config = dict(
    train_examples=195000,
    targets=['phase'],
    fused_qkv=False,
    parallel_block=False,
    drop_path=0.1,
    positions='conv',
    loss='cross_entropy',
    optimizer='soap',
    beta2=0.999,
    beta1=0.95,
    eps=1e-08,
    warmup_steps=150,
)
Rows from block 4 of a small image classifier, named by matrix and row number. Rows with one number belong to one neuron. Each number is 128 + 32 x the weight over its row's rms, rounded and kept within 0 to 255. All counts start at 0. Numbers have three digits each.
After each neuron's rows are labels from the 100 images, of 14976, where the neuron reaches its largest size: "lies over" is the class under the peak; "strongest on" is what is common among them. Only what is clearly more common there than usual is listed. The data: rendered made-up planets. In brackets: how many of the 100.
# gate: MLP gate (model.blocks.4.mlp.gate.weight, 768x192), inputs 64-127
# fc1: MLP up (model.blocks.4.mlp.fc1.weight, 768x192), inputs 64-127
# fc2: MLP down (model.blocks.4.mlp.fc2.weight, 192x768, transposed), outputs 64-127

gate.666:123173074112114141162127111117160108090168097163143159147115134173140086093136159113167149104125099146096126165150185120139191144164095085139133114154100141135140116215130112132085108115137163
fc1.666:093120079147136065120099133116094125139100161095125097150154165153109072122111130163107085128141115049088117076100166158166160094103169110146130112118150109182079123152136107140126110152175205
fc2.666:137104114133168153091163153108132082078136109108162164125140076126172103121147079189094148146113142170113189125145117112108113127160143144107130106098127138114142068089078179051118136165122092
lies over: planet (76)
strongest on: gibbous (64)

gate.332:216137151139120154126120159212168166162101124135140116182092152176128159135157101146122094119135126121139108136100133069084154115103197147119187116128123112169152149074115162107125081130122120
fc1.332:102125120139176149162154114151191158150186117129114206086090115078133084148134100097125159162152149204148133137135113112117150152126064147066154064145085144118114140163136073159138138165163148
fc2.332:165144111146168146134154096115044131114136091090138123093129130087102093108082066168068118124109119141165133140118085156174134086098098062128144172149170106129100133115190104133124131174104114
lies over: ring (44)
strongest on: rings (96); half lit (80)

gate.28:126111095171101116095118095114122148175120052166079084165170125184097094139109170122109123115161150152164111123152155188152209071094048129142132093158118188164139115168120138159074095106082132
fc1.28:174155147150150100107123079120126158116187138157162106108116170087133081091119156153133121124161153118113129167139087142065086151093190153166121113115127143126098100094131161184106140134148103
fc2.28:102086098100153146178077142131134108089117140118110105123115116152110095106152106081155117079083145147066136218139141093125099186154136171168178113113093042094165131088075103083131161153099115
lies over: planet (96)
strongest on: polar caps (96); lava world (56); gibbous (56)

gate.707:091152076153178131121105099127188182128116152126190175133184118149141145173139154139093085127148109170106062101069140125105172162117085153046086112119115123149105134167133146188123132129139164
fc1.707:033143145115103118140119124117191109133151117129137128145144161148174167086091151127065208151096172118146144122124124117155120134111117061106132113115169173113179120092188126135078132147115142
fc2.707:050130111117136112166133158130212131171079130094077147179104157205124135134147157137123131129130143126091143140144115140083083144129171081177142086156118074148190081116009136118138110152177178
lies over: planet (77)
strongest on: crescent (76); rings (62)

gate.48:182072127119114138119075188139142106148108149086146115084108102126119126146119122106141103140137115140085087128152126167137110103114195140123180120120156060155116133115112173110097060189120143
fc1.48:196083108154130161126135121185125153081142135120092126097142137155143184129158109139116154186146108147115145093090117118136129153098149118140172095124135132084088093127147135142173154154089163
fc2.48:142087129179099114144113075130165142126084169150147093126131093115144048103100132122130142154121131094110116105175098134069179078174113154107133208070105159108176166134176110056113114094096136
lies over: moon (61)
strongest on: banded gas giant (33)

gate.113:139122069151133140114119138089121188065113134086186118163160081080086149130125109083159137164085089118140113070163147106163143136163079113106046114131158142124103099075164109125166139095177078
fc1.113:119135105092137112114179173159119095173197089116135130114145136125149130148128177118126159145115124108175151160121143156092192141119135105150178153111091156085126167074147134172173127171086143
fc2.113:123087142076153111119107165172091128121094154183148154156120133088118098108155066123115098145167124142112118079162182131127042060124095167142081036152197174166087105147195106150130125138145181
lies over: moon (70)
strongest on: ocean world (75); gibbous (53)

gate.206:088072147159117095097172142120154142110122173169153074145171099093158115092139077182155122092098112074158077068112184084132138113093128099091109085143085163154175168237160163215161156134103127
fc1.206:122115109115094156122034087168117140068096135059117153089147110146149146103146127093210101147176095136204145176170150173194110177144125135123124091136146178056080089089042108137134091084144137
fc2.206:153193151204115134123130197096113086129143204163126113178148140215143136186110135167125117087094085113109145145127074092116158112099112152132116162177085084123201121165123122080097104146112110
lies over: planet (71); ring (29)
strongest on: crescent (73)

gate.442:154068085139158116209092111127216099132188166126154136090126118110112145115099103140124138148154175171152114106154157142030084188123158155122139127090145166109088105113154182126187118169197090
fc1.442:157172111167151144117067128136165143058110124139207086099109075115091102115066103123166125158109066089093105071183138140162113072066118132158146117134128072093136106130079124107101110157131119
fc2.442:100161147136176137189144162095092138168118137089179133131131157197094125127165071077134100175154095077081084163171132152139096092071137138135144100124142115107100117137158139157193102182101135
lies over: ring (54)
strongest on: rings (89); gibbous (68); banded gas giant (35)

gate.150:108140122102138146114145145104112123155150061110150089207111156116149112095189137189083118179096130120167140168135132119155079166180173177092164166173118133100151096129130179150160138114165135
fc1.150:173156126127117113135182104109085099164113119119128125117095184179106104134158137187079090171135164112171181097137147096165095144135155111126144163218152099133113113145104139152167167064086135
fc2.150:192148107150104121104115180117132095120104144108169161161116138119138128067043136154136111079105068195103169148085120081111105114109089081155131124189133082127135162199095129084131102141121131
lies over: planet (99)
strongest on: gibbous (68); cracked ice world (42); cloud-covered world (40)